config = dict(
    dataset='made-up waving flags',
    dropout=0.05,
    beta1=0.9,
)
Rows from block 7 of a small class-conditioned image flow-matching model, named by matrix and row number. Rows with one number belong to one channel. Each number is 128 + 24 x the weight over its row's rms, rounded and kept within 0 to 255. All counts start at 0. Numbers have three digits each.
Before each channel's rows are labels from the 100 images, of 14848 (inputs lightly noised), where the channel reaches its highest value: "place" is the part of the image that holds the peak. Only what is clearly more common there than usual is listed. The data: made-up waving flags.
# convs0: first 3x3 conv (model.decb.0.1.convs.0.weight, 128x128x3x3, each kernel summed), inputs 0-127
# convs1: second 3x3 conv (model.decb.0.1.convs.1.weight, 128x128x3x3, transposed, each kernel summed), outputs 0-127

place: bottom left; middle left
convs0.63:119126138071147118139130114116137112143108099168128101120096132105127123120125140130104133122128120136107149104107117119106122119096117078100120134143059110100093075107155149167173160132151138132127113135181111119131070142124116137123141122140116122142131144117125099102118133109080115146149132164140140121143139118124111105137090079138117173126079144102132127089101114114150107127035
convs1.63:112113148156118119148135145119144130143176200114101144132133123108123116122145104156137138138116115140135119136111123111129089135126065120107125082161145119129115150113096113102154022118089068137119125141107138124142134115157088092150128124139116132135109142104108174143109111111145105121084119132100125160142128151126161140083156162141159130126129165142127146146114139135152116141181

place: bottom left
convs0.19:165132143124148055141144142126128105132153101134106118058158112107120100111118133120124145130145134141110121146124151138163124105122104114116166115135109138066127129088114142132144112118143118081119102134074130144146065120132167112111110134126125139112129045128109090065113135133094130152122135133143104090106143086098137123139100091143135114102094134108109123152105133148124124123102
convs1.19:138136136075101124125155127131172093105107095115135131115136126123091118095132157138107046112088139106116098117128169112112113130142153167124053148134153139135127125118120125158109195144117136179096126114092130101133130128117130141147120137111095153119138117096083130107141077090115128139154115143147150143111080143136119138140153110111125117135142141172169090130119141121136159157123

place: middle right
convs0.25:142121121123138130135107115111181114106111153121132111134143124136121142112122106104153164078104133124117134131109133146122138125154139138147146121127152121104137115130114115125115139122118122123113088151122119128111073116115142087125127132131135118132134115127132126000132143111115157134066076098102113068112101128123152107122115076115135101111072140111156149165107154132149079147131
convs1.25:147132119141117127094106093154043149118151124148104114121122110125143138133126195157104136132132123093156150117071108131145128132101091152150097172078114105139124106143129146099130064125128144144148120115124142108121150140113144149127176117123140142112094102136139102156153101159121127136109082122138130153117125107148093148127097160163144143131147078105094117107098133136080142123100

place: top right
convs0.107:130127128100152145098119136178120149166144079144109140169168114146122156149136142106100144134119123131128133117131139158157116164139185085132174150082145107080118101138149113121122114138143197138139129110123118125103100099098142142122120116108200114124125113130121117101082135116123165104139115087115143114086156154139119155121099116147140111137104135087154141143133153078169128121117
convs1.107:128128150154073152147120139123132156098120136151154148099116202105141154146083113101139125106115109163148116134102094119144107124133087125122097113112121153161106124129094134103097108074118083128143160146135142116145163187169121137145137118131083116103135105131140116160178119117143124132071152157123133142186152104108151136132165158097128137122160116119125131135113122108092139109143

place: top right
convs0.3:133153117113175134094152116110118124089123147212138112126126133143148125121106136119111115160078148121109146175121122113118152149118121144111133174132164138105122118135131132065162097195139127116154120091138140152084093127116091123117124118118152130143129124133115126098136117121129089169143116151124111134153150096132132117117110101164109120108096135062129186133099094162128130110107
convs1.3:145114119123100123141083153156118153111085145084065148133138120138109108160119107121152158099167099132154101116145129140141047111123115125104099121096087141133128124127157120141122120100144170154153144163078099120126176144138107126144118138148159123159132110148136124143117114123115175141050138111121140150123124168131087150143130141091119148129155136146143093110148136129089127136119

place: top left
convs0.75:088139131146139130118103114110131138105114116108143134093071149158099038164127116188120130136139125128094135117113150087169130114121141130133127099138123082129106137144146112117125121148121121121121103111133159128107123132060080127148132085096066156121131146179134142111135130160163110124145102136140128151126098161103119100099100132114125131137169122144103123140115123166165109158114
convs1.75:119143127096132110108109122085114161149128156126174126161156128153134154094127116112142145121137110104145124146114112075093146126142110115140124125129161161122137096152113117139127128090125100146157116145108090124153131103108160117162094192111128136152138101097123139138159097128030119149124117140126083107131133138107122171133170107125125111098113119126110194132137115143130190122140

place: top right; middle right
convs0.34:108131103115115125124125097156149151128130115111098137114164123107096121129128112135143120149161107181155114108093109107163114106139118175117107148081138104117142153155110133152114121112078095076127161116132166131100123148105130133115167139158105127161152121109107138124090108106139060136149088181144133106132138110159112125118123129147166152053129135125167127183110147143137147140129
convs1.34:087128164138085125135134100144105089121125085137113138156110155151161123098140163114108145123155163046116144151135113104137124145117105114142123144129133126128121081113100104132134170118109085124118096130207099146106122099099138151148124106073089153089136161142149162126103139122142094123132150073156163150130146138126143122132131129116113102160114150113124125124144088111139138148141

place: middle right
convs0.43:130139147106139107146139124140126118114141137127170133137144144133120162101114141141110103098123101175135139147123093122146102121175095243128103078087122105124116110134107088125112135123146099140120109099126116115099095141128120147138129130130158094097117111105125086080131149128078146117140103161121100104151132099119115126157108116144121115133081133108133110182123134072142145145139
convs1.43:107135122131091126129112116103129161172109066125047116149107124106160137101140127072139153109120165121111122146117148102128117134128131104146161140114141137130154120073135181121150124148103137101109111166156118170101181139118127142140161117123136106097155125084144157125099119105183096110084136097123156146096148109160122135124137147131124108120133131143105173138125134122159134147104

place: bottom left; middle left
convs0.2:151056114141180128104077113120123117160134102135150137113124118118109115145137124153151157095105126128126123124128125087110151095105108113089091187141127106119094101114149166188153081141133133119116105086132121130090119118130154109112118087111114108120127127135121136105128146109126108141139136120142105127105118154138099124123106124079155203159151143117132125095132086117164101097096
convs1.2:091164123098133113105104139126124136151101166168116144142145111120123121095129138091138104157073139133106111122116140100167188106152120107153146131135140126098099111150127146112148085104103098147152116155184103171166127140120141143134126149125076154143135098104133173082111159116125126136117111158105116126106123100096149168174119133140132105132100142109135122182099136164109146102097

place: bottom left; bottom right
convs0.42:159130166069127124145118117111138119138175148123133125150131130115105133122133140114119118132137130108104106109122117129118128126127077074101117126093115121114073127143112102116089139143172142108135119114115132103120030132103130087115125129156118110128121102117123110058117104132058124101126150136143109123133114115132148106159113077125129118137056117119125132172136134120104144133166
convs1.42:124125091137141124136126120138122132145091172116136148100114123150183132134149112128142125144129130156120103174133091154104134140130107042146097115147171089154182126070126135125155067134107114151121117129120122138139112129112121138153162125159117147140108129139093145133118164122144141141109112122126115175152131135113124154145134175161147121108162135161124190126153145148140121154067

place: bottom right; top right
convs0.58:130125093146129157130126107127118090144132196121100147154140117155157155123124113140102132143146141116127115133110116138134140130136123114147138124154081151166170140100134159109084143122111091113096141117124102141104117102104116067114080111079141151113129098118129155142128134118107105153144116114128128086106100111130149103130107097108103127067071100147129069160138175177116124132154
convs1.58:118147133134151114110144130126144169146159068140147158138151121139093165117122108109155128118124108143087129151143123125114031127113102123079106112135153160118094161142090125121145086132154135166123127136130131153170179194135133081180121127141074118099127137132133121116131139147133111125088124115134103143141149128117138126120106116156141091106119124130130188127137135111120147136152

place: middle right
convs0.104:120150121121159133110112145106108086140148126125119145137154144138106126129140143118137134167132125121126156116117137155120113114126165104081145119064157106096148069149139087103121103119101172129119116108117123087101089127148157131142094111123187085113126141124112144094156152090093137103138101123112106067129115151123156163104137100075123144109089121089136160137118129096161103131105
convs1.104:107129145146063145103130098185141141136109128162149134153127123165161149158145082133137149099137102118107117142124104153135103121150098132101120142134109085109095108111126098155101117111117108157142133141108160125134159121129102140171156118131105131111108129141168070135147141125183064119071157117111104152107121188117140127154143133149109131134163102102135122147144117136115154153160

place: top left
convs0.96:167134129104133106130130132134104111175148146143117150113126146138103150121114123131072102148133120105103125132123115157159133137121121097124121125130127139122130137138126121115119128119114131080109099131095120144117068120118155119107037130115138132094108053124089139072116139156084130120112124129091098088104122110113145150147105078132132130099104132130150128166134151159071170169130
convs1.96:096109139130102095163107150100054112144138152100178109103115134130154112151143115152138193130154113128110120132121144085121181126115124132118110143118151120126138171143122142132125130145104100102160112123120115117135103117135132158106162123128112120160149165099129157138148112061115099138123160107121143114103061164094106143142195129140139134135134097144102121116116136131136080146114

place: centre
convs0.0:137121157123146121092116100100119109159128127138136119146090126116132121097111111145148113138096132139128110118108128123089147123112066080113118155154146104123100087140132190153174098166127118077132076151146112151123079115117131127151100130145142128114138090096103145083105124139130110151128092121101141130128111116117121105114127101139128198154081156120133153097123107166168103108106
convs1.0:127136148125084125134157137144133131131080065114089151135140104104106135119113129106157138139094139132092125130117130091101040120141136118137094076108096158142130149104140119111111145146143107137140138100169127105091183145127153115156124117128079151135130132145135183132140125156148132121077163140129119117147141087167132162122146153102111129110137116123109159133145182119135161135113

place: middle left; middle right
convs0.5:128146150105118111148147124116105149144155154073135119125123137121134149110128126117104129128148127144121146115115109148139132148133143112135138113118156148128120128135088096077108079080123103132055103156128138134136063122115155113110146134132112121131126119136131095090123122116100152125133113109146123139146110114124142104131120097137115044105023086098125169159097125134129118162123
convs1.5:163060092160155119123105132124119132095093136135125170127163111136099121147138147134141127145085147120123104085150116112142124104107090106152108149119113079114129118102128129097116089151136114141207133084128162135129148141112085140131165125131129114131126134120134123137110169162147118164071184135117119139136138142152082138126105129096094127121131172085126168109152125149124132129127

place: centre
convs0.69:138120108103112114120134134063121168147130103127121176145175151078164151156133137138152141132127118169131132122123120160146105138133166122142133135085141105113112108094107102084088142113114146074124112081131103150075120168075125143143133125112114158142139112136144090126062127103130143114126149134128113082154140132166154105109120143142117115092129122123088115110137155111166113105110
convs1.69:151120119127149162124124113165118100089143164142140101124138104159117142134081135125099141130145126137163116127150118134098182161140127124096148145144141120145096139138157088144133152112156139142123152149116162090157155102119110134117157157181157132156118128079123080152158086126076158130132121130149110161108110174113157110131137093138129139150111144120147119167135085162131201129108

place: centre
convs0.97:100051123112130106115175122116090115135154078145122102140157135143150120129109127166136090150132137119109133097114119091142154169103113120137165138131109129101123146103141120105152133149176104139137129157110123145122109107127136153124121120105040107140135123155112127134175098136122130131116151114113131112146185146117140122099113146090185105126105158098153122129107177123142147120175
convs1.97:151132108143165135142115094140132126077143192121190159085123145125073136129147150109109145136175099092161102097110138165115170117135135151107130171118134130144143099144148092122105141151155180161131143119084165144123109140118083130122115137139158115110121112133120077156129152132116148142167120127151158139144099143178154122128141085147118123119144126142126095105114121140129119095120

place: bottom left
convs0.111:136115122119137145105132148129110095100109108141110121129145107141065121132136117073113128139120129105152146130133156154134134150192175133152180115076130133092151136109102059066093092114108145136147122094131152098109108121133139107112140112150165083137134125133123109118133086100112178108150140115170160138134139150144126141149097107129112107121091158103117137140144113115174115129138
convs1.111:135128169120102132130144139117154100164132116110110124160145099097213131135108138147134119125140146134129130129127118101146119098143097142137080090127122141106112115093134123165118101093141055126188166118147123126106128114126158118108129149104128174153120159146118147118125166139139145129074143154126079132107143151172137149114102163128089149130104146098129137155172103113100125099149

place: bottom left
convs0.106:148110047105141116150117081106097115115099133115122086110106138116078135123141123142151121159143123119097082136106135118129122128115116158123121134123138131118145119129102128104165133166136125143106126133119121139117048128121156091128143122132079122126135122113153134053096128117117101112127123120129115123102126117116148130123114077150130125103047115130140163117111157187101116127083
convs1.106:104150168126173156135146112125154137139107109149084135157103103107164147137137111141118120095135116143097136116145136181120152137140130153102119099153075120148078133106110123133082102110135137140106148129158119117131144118140113119125144128145082114175137144141115179133173159139121098103085175118115119128119146132117141101150143156145146112135166089140131189127167156131113150184171

place: bottom right; middle right
convs0.21:134104127108144107144139126066126111138132154126102145115175129139131112139096117135122156141146046109105104097133111136116121165156107167117125154132123121127150134115125097116144129137167134150130151158134101152141115110137100153133137136110109127062164127150143112102141125079110096125136111110139148127151118145068159135178141126110115121175142161114103136149110140152101166207118
convs1.21:119170116117118108114128130131126124194123105118082129191100108107161128086170133132169129117103182154093123126138142125156141075126137130127104107125110152160138156129125139145103126129092144135125095125131124153137114102113177131095142169130105120163152118077107155129159121151106142100159136163084135102113113104112130149119160176117136153072109114132123152123132156160122103113140

place: top left; top right
convs0.30:121147123111115138166143103115200113094134117167146093133105136118145130136138124119168213040162108139134118123129136112121142120132135107140157145112153130113108100140123145159125163151153123120119116116137129118185061132126127119115146133139118158136126146127134094161141118112115124158048107110169135105130136103124118113142108106136104126116104117139120145111101138139171104112112
convs1.30:132115120120130122102118154153074152100125163146071150112129167124124159134087135136102108130114117150105126121162130144135065141106089136102094121119110132149109135114114127080118077115141124141129169118101124132114149141147104154123130125144128108142117125161107118191155103139127168145153115119124135158132116155137126151149149190143128129131194086098160170150136102138084154106109

place: top left
convs0.85:133142137107117131108155121151129108148121136142122110078126114136091140140094110141126154132120124142146182161108125148137133087105119123128125123118105166141102126121136094113118136120117125087126063132092119117121047104129134089110026104131125110126107057106080123088143152145073129134124139132150129105126112138090132139123131090139137137119093141123113147153127140122149112120127
convs1.85:145136118155142090141135139123140111122141151099161084142164127091151130149154148127112154124147137116168147114104095143105128130137167111132123185134130080167137147178150122155122104107067119148137150151166093077107092157100090113122112121109140135086109171147117129103086140149089150165127118090139160141101095156158148142147135143125118129142132113110109117095108165143127135123156

place: centre
convs0.95:127135128128162113101131121100122112162093139129142105136118142138114125143114173106088111145127149085111143112143143116126101135090106126144132183144151139095089131141151142089126066138146128156106126152125089140135125071094139108131130166085104136100121103138117110109139148076116123141099103141113111147125122095096092090146126099180133147148169097119133131115073124163125102095176
convs1.95:133109101118132103106098125100128149113129129145047146168153107098111134115121147155158111119171142132114139157110128158115139145120120111108150102101106144138154121115116170149122180096126119140126104100141163103113103155113099128105145105112141115174097147154095203156166092131112108140137147117105150135129141137127111137160098132132120145174109130129126056089162149106126145147136

place: bottom left; middle left
convs0.44:136118100103135091153136135129132127132150130130159118125123122139085130127139125121127149129154120145110111194112121131170123122165092225151120107077108101134108090118086086074138146125136099136092085115081111110112082118116170137111123116142130118151152125150144113078116129123108157129138118059141101111147130115140110132162101137125123134127090109150132142134139147109099132135136
convs1.44:116096097152118180116139100116129161139109141124083118093124125111109114152133146150163135126114124121112149078145145118129164145143128091152102124121180120107164115109144144152140097119137093129134143126124164111151162137134137147109120128137145125138122159168145122138125089132201109142063121164122147156118124130109128130112162186159144158125185147090153159146133129169155128149087

place: centre
convs0.68:108130117157128132138148135149141151141155094090114136159103160092150177151127130147134153124116115061143151109136140140189115110148157110142141121112153105121112111131113097096095135097121151123141133161137105136144115118168137128094088114070077135117158138117110141152140127131127174113134150102104116102115149158146104142199155137155105096100124141164087103158143113124147159149138
convs1.68:150096098115140098140125088133122101106125147172179135099139114171113127176107116112122120137146132141140087112116097162120156160126145157105133160115114150158121175144112116110112137153139142157132106098102140155150163146116095126161129118166162152140124112155105078109125113098136134181131109154162099141153077120084158097114142125115151131120164124112204110123129127151117119115139

place: bottom right; bottom centre
convs0.38:122122142107106123133127084149117119136143098145150124140159102114123147121110129098127108120154158164150139114108133149084148127158141070132117113103097117109112142121117138122163132143130175135138156119131134164135089158095118151093145162099153150092116101135121113099134066135101111122124164134136150120173117118162133100080109064144132125121065158077118113134107109097076143142115
convs1.38:117140171120108094121137130126151140133141094119128130084140118110137139092148127118129126119071136166103127141111087085119043091129096129162094066125136133127112139098155143118137098110063092129147121117151127099113113126085150150103150116140091102147111120121098140129123155135172124146124126113131126119127156103137115161156196098099127125131101123128098136103137157141153148131144

place: bottom left
convs0.59:155132117143119141107114119131115107120134251127106114148139140134130126104138120126114129139145132152130132111109115153124148106124155112103156068175104133148176164133148133138147149121106113126129156168139140116084107127135101087126110117127197122134117114109117142109155109143139082161136127136123118123114109096119121112134103091109135097114082100152176143146092172145121134116119
convs1.59:116149155135133126143139127128136134123137063143136160147130128147103131119123150130142122107121139118135111168128150087133026102124080129121086146121150161150111118142145138101120071123118097132114129127155112132119191128096148133104109098129074109131133134132140161142113103076139144139082132105134142153140153151143160132113128166118130137135168127105112184118156137129076114129155

place: bottom left; top left
convs0.65:116135116129121104144126111096112137102116123099115103064106099105034122133136119136118121115128120122107093142137102093176142177172132167164139126111127119118124129109154106114151128128145116124107112133116128129096087137120166120136108142120097125132144101162141095092119131111093151127116157111121107104128127141118134126130076075127130151123112113146144145110183121112038119138141
convs1.65:080131190126137125108138116104146144169141105129085107168122127125132088111116174135142130139075151137127144119095148105125170167140154161176152124112140159131096143109159171136135081128107134126141134138202115141102099126076146124121155105118161137142124134100133159104114149157127116136127130140140143115106117099126111158087088143129109115136122122122113164145113151133065125115155

place: middle left
convs0.40:150120148093136128144075140136145147130134116120178117120127115103110117137126148081139104116156118127128102170121129131152108070161077234144085106102119100104139153177110109121137153098164095129130139157149126122096092131122106119125136118143125095144098145118110102095156118110121154136133100160106111118149138121139127131137079113127127119119084087124143128136101130092148109145136
convs1.40:128140109130144144129135115123116132123094126136090113096160092171135130084106122141138107132120138096156154142126143142145138179133161082132110124135125175114156132121118146151149110183115128158099154127161120144166167130129194127145121124072154178153124140169166155090105101127157148160097129116113105141105115140120124106097145166140131119155132142066101112141161137143126112164115

place: bottom left
convs0.53:104117143136152120126099087138133111132094139140113104117122110098110123160116098117100142132135153115159150126198104159111130143121098094142067146115142106104121104139136134150137131146082126086118119116119090125140140151108156129124116146095069156135115134173136122126092103099109111143129108101144135127121020135150124122155107144147090153139130097122125109102166104137101117158131
convs1.53:124127101155119140127140130136145152097124177096134203133112114136135097096110109134126095107141069120156130123081157135153097119125105128096127133132093132138146177122158146086117168100148117170096144111133145117150122194099075152127123087123138115140142101112127112150161102120120137135135124145121083152121153113111115131098142106137166114144154112091103122179112094131127095127114

place: bottom left; middle left
convs0.46:131129128105123123111091071111114093090116105127158102110121106139087118155142149125123135135133117092156115130130127147188127117157035195153082114114124124092098142138164132088155147124087108162101119152141134108117069120137141144138154141163139109117131165115115098086130127107102148125141115107147125100140127125149143112151107107111127126137077133142136140103149107122136111153138
convs1.46:134127112116150144160148152144130159128094147147069172111141137088125125146134099141138138140114123139126160153119127124130149160114165092113145106121146142183169125094067148141128079130115120118107154119123130119137142151183127128117106130094144155129155110132157175093159128124167110135068142108098116165113146152106123115106140175134136131124170114131115178116100121154162151143087

place: centre
convs0.87:147135124134111086121157103129105117125150130126137132160101075176145104098108101111103118145125163118159106129140073135103127134122105101105127133117116110153162098142072120164136133140102126097136095159148100123148145107166135126136113140115099105104132104096096167115110106127104086141129118113184143165153080098088111167137120119111066144163127151119124118154154118130098108157108
convs1.87:161111123138177149118107150165134144132112105112129119078146147056076090121129133119124135113158071097134145100131147135154142133130143180143134180161109119120148135138158121125104127105193145139105156134073158121130129135119097108116127161146135130131129139127144069124155096136118171085145111125105132108141154131152144127119162148150163114106097125137142129140123145120132128073150

place: centre
convs0.14:156170172114152141117147081140114112116106128118109131112125080089103117124115133112127126139137117150133105126142120103093156059130123133080119109109140118127149155126176152150153132122113090098144125108113105164172127163086141119075114114119146132155092100081123144153110152137138024140132137164097129083135115122137099134118115131135153135127131125112133142115131139136128093132151
convs1.14:167088120139133119095109129128121120082122172165150129114132126125126126163140152123153118115141127119171121112088137167107114146090137123123108131151120099120110081137127091109112110101128108146141162155069169096141171130139061128146105089136145140077123136135123085165136100151064138139083086132134140160157148165145145123113128109127146111119130136111125100115122118154126163094120

place: middle left; bottom left
convs0.31:134136105136140102122120127111186114129127087114143123097136123141133115121127108120120152114209134151133156149112142107118140111101139128086158124123144138095106114162126135117127119121108094113094117093095099109137063155130096116127150113081116123123136153117120098201101099118114101117093177149157154184108144120107127132125120117109143131139109153126095142135104151123193085112127
convs1.31:134123148097117126118116122152091155151109110085082141134120122154110122125138132107132117126106146112095115135147157112127048126141115155133062129132107100116112091083122112152135130120114106107116131142199134141121130088110195172131145091131076146138130132107117133113153109126177104121118128125133131100138129153046117130136134150122090138134149109139116131171115138166108123136121